config.toml
train_examples = 72500
color_jitter = 0.1
vocab_size = 26
encoder_qk_norm = false
fusion = "cross_attention"
decoder_qk_norm = false
decoder_tie_embeddings = true
epochs = 3.7
Rows from block 5 of the text decoder, named by matrix and row number. Each number is 500 + 25 x the weight over its row's rms, rounded and kept within 0 to 999. All counts start at 0. Numbers have three digits each. After the name is the row's rms in percent of the matrix's.
# proj: attention output (decoder.blocks.5.attn.proj.weight, 320x320), inputs 192-255
proj.161 095:501555495494565509519436493470479483454486503471471539468510504533499474460549501514498515533500456507532500519503494479513460493495496479519517486491511492502503507481470500512514512490504484
proj.162 091:486517498471503516528469506512516481472506534509477480507476504505472481509543500492503503491465537510511542514504519547487518512421490529488557539478483497510488505469500511493450507522508476
proj.163 093:479491538525502436484550536484472516500486467516459586514516513503481484478494509528530517490494528514484502509468522472498432493531502502495540489502495492528520512485537499530478494486464537
proj.164 095:497562487499501493507527473476537482531530519468553470473466500470499477462559516520514511476529515495500523492479502495508481513520479494512501532505522515476483460498507500481483552497497506
proj.165 119:516537527492483546451487470509475502477522495472483494499491504534497504469515531499475528504482430509524534509503547482501469455510489500544482510510509517479504515502507523537510539534518479
proj.166 094:483529502503477546485502488492479522522496502496508502500507516538546492476504493492543543484504462493494497470501521497511494491499519448483525505496464488468516511513470505502502548515483492
proj.167 105:533479525467510485495511485486488482472465495474491513466487551460476476549478469507442486516510520452476525531463497489495526512488499507500485482498525484462488502529497502467490448532472445
proj.168 105:469511498468559485492481444512508500496516500496478472480489489511498504527525489485494517533467520520502504475482506524483445484521485541481495498498511494472528456484497457462511501491477491
proj.169 101:490499492466499494505535554507521524503530497518508555495475504489491468513579488526487470490524435486506465501477523497506516550478489487477527485493512465481522515490504522497522531542496481
proj.170 098:478474523521526466515498490526473460505482496504512468494468474508510507500490480497463485504455547508503526491528476513549509527471513533488512525525519521533499517473518543506488521476485497
proj.171 101:470536527510492523498521488503502456522474490490510478510498483473493459483450500512529506515488462507463541482497480507526455487528480511563522485518516486513484518525491489469516479439492526
proj.172 116:485538445486453528436507449524465469499485496500488513463518525491499527503506512471519456494504484477461556501484490494520499484528540463542535504483481517513482512473530518536490546458453522
proj.173 096:510485514512468506504495495531518500476446554489519520476493524510513499506456532476527445518501510503501503529508459515475477498496501504502542460538482511543532509477534495501510489484490515
proj.174 099:471512460542487480524557546504536531534502510471516520492507491475448515500569510494490485500479470521505525502529501496497480502508502475483508489469468496459528513500468494489513485514492508
proj.175 103:508508517525514506508516506470459542488480487527568469490462494509525479477464525505492497438488480534509516478484506488536487509489467509509529500503479524492488506518464522535489495517498516
proj.176 093:467539495497515517486484520503481472527466509486507524507496498481459501537544516472511527505517444509502506521482487475472512494537470540489482453497465502551516510479535495533478480483465491
proj.177 101:490513518528515491510486524493463477465478495493510513531487472528524460521524521494476532474488493458458502525520525502509483480470499484479528519493501479518516470468486476475489494498513501
proj.178 098:541470551538513506497508524494491505525479452478513528474485505533494497474451505483525560470473484515493509467493504517522512505487512459483524487482463454498491519490519514502481505478491469
proj.179 097:523518474528513513502510533499486467519497485498505531500489506536504507477505558539506513515500470478458514497493498508540558531518460474513498512457501456523479505494474518529542497535513534
proj.180 105:523481478469531479505511490513455498514481480531460432506500480489504535525479478490496459466475514541491513473459481542508471507498539481474531505518489522485512491506494472527452468479493518
proj.181 103:469458486527505499526503503495509503512482473481515497535472475487531522509472487525518505474523507540508488508536487483493522494501477529488561485474497552472475466501522505529536537484482470
proj.182 097:509464504522557526478512508453489490509572485503514473554492456474472495498470486484535490491507541541517454489502508429507532493489511507483511472495503543491525491507526500527501488502531475
proj.183 101:503504468537455493466541504507513463550489529559456512480460488478461508527505521482520510481468486535486522504517478525508436531480506510471536496473519507543466503470475521554488507520483555
proj.184 099:526484501508504518518524523518491531510498520476486504451516516487521484516485504515482474497448473488467508454484478489481530479498504530493497490543524470509472491511480474482534448492495497
proj.185 091:524503493514477491533494511494458485487509462514495470552519484464503503533493509483458500481490475511554515515509469527516481523499518492505519511514523490549512530452495489517500480502503466
proj.186 125:511494521470507489479496507477510514521510492500564502517479460475496492517554508482493540507467483496484474492519483498503501507464474481517495486495503501456508500513517516497541528487469449
proj.187 092:516486550485528486488467496499499524515505510482490479484531484465468524498430474492460527494467496524498480497514509491500496496469486522485456513510545461469510463545528509444484493466462497
proj.188 092:506496492500499493507522455523530503529475526493472487462475482500460498515465487506494495534491470523489477465510476546496499479486507479511491539481522525491467519500480524517513513509562497
proj.189 104:497412516520503503510492495501493516492507536518495476500477484493482524540470452513461480466489511533494493468481468496534521475506504477494509492491463496481463514507506501476501490480500506
proj.190 099:485546504495483494519483501522505531531463531516507471475487499500495510501542484507503483468554488541523488503522493484480557536473491517495500468473509542500524495505499506486518481521482525
proj.191 101:524527523486475475526514496492488510454510522509531475498488528487519553533482500498505514463527508499507486465492516514477452498473498499511535500470519462477481515459524498501477503553523488
proj.192 101:507466527527522484533497502493530486525482465492496514467494454505482533478438465504504505504484527490498495459489477494536481493496496474538520467516449510501514487536506517480479499455472526
proj.193 089:572436530526467463515510560472505539523530501527516459487508505516481484513462503508468505508495515481472506496482511451500534470464496541529507518483488508487524489522467537450517512487536491
proj.194 096:440522501496465486487495515568489497504436516521500483538544513485486506517475510505522486483505470499489508514515479464496488480523499545480494493477475491522477493508470527519459540437479527
proj.195 120:485517473504478512480464501500513476525471541504471490511529495512542508510478494476489505534466511503488489504477477508499524479493482466446518520506496503542476478502511489496498480498504486
proj.196 096:501499512535501488445500542495515485472529492484506526486501489476498478491553528515508483508520545506505518508512508492509514502473498501479523465480504503488447503520474502496485496462476500
proj.197 090:547524504462503479535497483529519506471522502501486469483474509536479531484475503492521492505468513506475498502522489498465485515526472527508480471506496532473484475498528447506494528491505475
proj.198 095:499487541514540509463508463493500480513479502511519552516468511474504512478486495467497437510491528520525493458491503554515449472493478526479476471488493495515508506546504517490503512478480502
proj.199 098:465562481529485483509502478474511472502507497518502530494466459550487539516466515456495510504489534490521498503487506497518469510505515478519424525497512495526507460527550543484495503467484489
proj.200 098:553476468505535491497480504502539529500490504490521516491487542541536493440498465478497480482514486495540524484486511484503569513535499476483529489501508550500496492479480479529542492494523501
proj.201 090:506492476528558461556504474493520487546486515531485516474479478507467490501476501549500536480508522498500448529534523525489452460513504481485508469466460486501517479492518520494538504506492513
proj.202 098:469515511508510496506515514475470526528503521483503488424457509545472500451530504480483502495514480508483506480480530528478561507535479468531507494465486457445495482536489477517525510511481518
proj.203 116:540496503459501482470511535457493484512498486549503505500489556508534548470552526482541480481499472524513466509520542499516514484467504490508521487506488497507548499502524506540483460482482500
proj.204 097:526473493517503484480495547510510509510510495493524514526501506495519454498571496520489488501513530492494506533521465479516577493498493553505491474462497490515492483516476499491469527502490533
proj.205 094:503495492491497472465487486498482550485507512484499504473526506483523482528529496509504488498479502530529513529511532520490548512488467465518488514490534481463520527470525531469478488545469486
proj.206 112:430479510499532490536516493508514501492494531513512506512489470509503532514488480486527516452482522536492489491487474482492501530508525542502492470510460520480510499523483495497508476476546516
proj.207 100:475509452522454485528532472489496499550534493486479527488466479562524527468468511490540489504472508439513519508476526501483472477495468497483537495474488509504460517488513504549517523496491530
proj.208 097:488524449549489454494531475564479502494498485552518491515511530533506574550517521495561499505520491556477504520479485499486504487522457525525542493509498473534487518468473515553544487552490525
proj.209 096:541482521518499472513515490471509490483497461512515509500471519505487489492540556509539502492535536494471477436521443509486524488449509501482504491532509497493530507520475502517516518490482513
proj.210 092:454513510516483506522498490498535546519502512436461556454508485461494498492474464485510518533563537483503493488508513515515493502489545508520469523480515487459510505564528475513490473522514481
proj.211 101:487513463527480466543540463495520482522505467563487469512539511539495532489478492486529508477470528495502532533499487504513497505481498444542479530510469557518527524532530481487516464498533492
proj.212 096:466501518509534532524493502524483530528485497480492522518462510544516507516525484475503491478510492490531476511480501506490548517522541470494547525483497488518519545493508545509495520512480475
proj.213 094:451464492527462492498487502483527480485529502491485497561500512506489554547487522464514500504500494510502505500511452484492528515510482502450483507476482553527485492514502491464474504546513503
proj.214 101:494510489493495512529497506517501519501451528515483524518549540502497477507497491513492445484508503480476492495504471487477444509549514508500520446473519522547489496521532489488473463473479546
proj.215 096:445542469454453509496434487495556533465481555519530427525532520517503565479517521512511463513562465516505480510476560525510519515521479476535516532469483477515495515483464505477476506476504523
proj.216 105:528527507490518524511471503484472484500497444429509517509511552520456491498480494469449467499495514515499553508499524507517491491493549520488511503507478489472499509475494471534493510495454479
proj.217 101:475480510494453484506466518492511489506486497504489526502487433490532507516525446513509514523476525494499498485455488465514550532516498508474497485507524519481506503512501551494521467520484483
proj.218 101:470509497534511494499514500497514464494493523461494562522496468513470527475491451460492504485508516469522522540463493511510460511471468518508533531506516543529501494465482542520509519511477494
proj.219 100:479482482502519502512536510507523461505515554527508480503473473503490467478491468499455475505518484517538470482503475514488442508519515515489544499509491498486517513535550520488527526524485501
proj.220 100:489479511499510458477517491473493493478505498494491519533531572486502511508473491499542429483552505444515467491465480471485513504514503484509490473545512539501505496520517489503499464480525523
proj.221 100:458498511470531488512501481493485524465512513518487520473501483455500462510510478514498507471483495517496502499499491476505476525540508513486508517510496463468485497502534540459478438477486526
proj.222 097:512498517510501483505483514484483545498470534534513449522502483466522586448461496489510518514524500508501498505482486469530530515506507518528500503526517535518534476517535518508512469486480488
proj.223 097:500441533472536450536532510488521466507490503497480467523537475480478510498481535539504483490490444495486490529481482502512516497526516534492541511557544457497519478511484507516474477492468486
proj.224 105:433470477478490530506455501491516476497471492493477504486487528520496559480476491462479495495505530505497474483529486530515464506477476453491508491524464504512511503473488494508523496503526485
proj.225 093:508503473510512517512498456526488501516485509457478478504524523524487502478496499495547508498493483500488483509494485536491466527518487483487522494521470533485483503482466466486514480474475525
proj.226 093:500503499493507511492485469516543498482494551503499470482498465480491500494451503486505505492486507490511487502518490521474485508518447501455477497513562532497491528533453477487518498471530509
proj.227 088:526493512519474545478503489484533504471493502524516528506520514482526454508448533557517496521490470541499508549511482510466500511456483532518496522564458479507492453506496481478542478515525504
proj.228 126:475499520452475479441489511519499509486495530493515488499501506465496497532510512489515483499507541501509482498530491514509419497498507472506473539500519557490482511474506506511489537497507473
proj.229 093:533499486494496477544504528495520459495458501502490496509498474510500504533487503485469547492487525470509466532482480466556518492507510482517518538507502466512497500429479520474471486489525499
proj.230 112:528418510529467461513522514492527526537476479510505494494515541539489543485465468514467461472477522522499480486529496484516437480542528498495499501508495503481477490469536522509492501473499530
proj.231 098:489532477480502493542508487503492441480505554490458511491503526497501489482458481523521533529516495485498503503542501532514443492494486501537496490522484522515478495518518535502482505536508489
proj.232 098:509491509469481504488528497497551542500486507503543508499482494490513514534480471522468504509502498503507467496503562502500546472490496461458449531500529473460472495489470487497479456519549487
proj.233 100:484499522477509460552506496498437482498499476495520533480494554522474504503499497502454497479538494475507539510503500503515479468534484488493516515494500488467513505525494516488512507478505527
proj.234 091:532502485509561500535491533535489494462534506452526537466480475466477460485524483496524502513529509541493534473507533470507526536511535522487495479465463476511474488522501502518501442476479492
proj.235 099:477505521503529492509523518479445485512524463493529521476523432502479505484514495514533476470510487458498487503466500522487457483514462508467434543476494515504513510478467537504493485470451522
proj.236 105:505479520510498522493507513506505480505478523477519487496502469500490500513511443480504480481503494499567529481452534463523517490509500490555518477503525487500517498534540501486489454544510477
proj.237 112:498464457504431505466532491512504512521493521500490487490484530500501511487489507493521504507515484494493483497500473507493522498508495496487510477499497549522507507497529523534494571501499512
proj.238 103:534522496520502528487515478496492482531491516500557460526519534564494480509539509482484506518500474525508513501495483474513499490533490470496488507491547488527514501486518514502509567487502501
proj.239 099:548486521536505521511507490462466503534494485506484480494496474507470507516471509514474490522460532520476502477521497501531539521480473529532479485475493480465520515475487500524506471527491518
proj.240 100:515478531497478537470490544497512530492515507491519494529490488491509527512519462466551508495506516465507530511497505484536520499467529486478475524486532522556526493544467464462500490543512496
proj.241 104:528480487524507503483511487504537513532481496464472520482504536512515560534457534454492497471488504489490525467484523533474513476538520499542489497477493478530472546493470531538484548472478524
proj.242 101:485505471518535525475498513510476490486516486516493462511476517507545530505462501460501551503509505524532496550517517523520469536476495503502515522458485491512527498485481501482508538499504491
proj.243 099:535501503505493495485489517523516510532522486488522488473491530435518469508493525520531510511523443493489563514490487496491468521475484555500518496496507488518497520460517555499489483521523511
proj.244 096:487509448511475466456531563512474529519509488544524477487459549478521495514510535458500472488475424503472465537488500464469523505537465526503461486510480517454507487495518477518517494509496484
proj.245 093:492490520525481518499492508471504534507512504530496446515489506462512497512478494484469458496485561509524493462466504473521509500466505443463488500531546489472512519501520468494482498508515520
proj.246 108:519533503508502480474513494515501505479519505479496465472505471490499510472495475496492461468473526458520511494518508494513461494497486500461422512505507486485528512504501501500497507516513453
proj.247 102:473534518509519517539525461504504505507470487530521498539528496506477458551519504506506499550457484466492486496498469482515457513479533493513514539536460495472510483535499510512471505489507489
proj.248 099:546497490485504582482510515493490544537512525474502498487492501484497464494489474512496500486507495514519478493532485514504524518498491506494469506524539473504542460542488478488539510535487493
proj.249 112:503560495491431525470518513499494488484475506511489524514530513464527505497465466487515485529523503521508461487504505494478534513498479487510510503493508467495504509491515501537480491467494510
proj.250 100:479529487492472509532516472530525505489489491497496464525485552533508483491504448501482490504539511481483551470463511520513459513500500518482545496499504510477486503502494491482473545462481541
proj.251 119:535476530514518549478478511478490524517539472527480509458488535454477516505502501533482491477508490530503494504524486512520541473486476450479506509470532510468431517516473498493509492502490454
proj.252 098:486491450515496469545516453494512494517518471449500489494491565529501547505455473471505514499472508494525477495516493531497492480496479516523510485522528485509493513498538464522510554466459479
proj.253 100:502510479493474514505501474484446507486491478470529470472474495535506514486536488497498542510506454483503528531502510525493488506498513503550503523484494533530466526505525511518512497501489483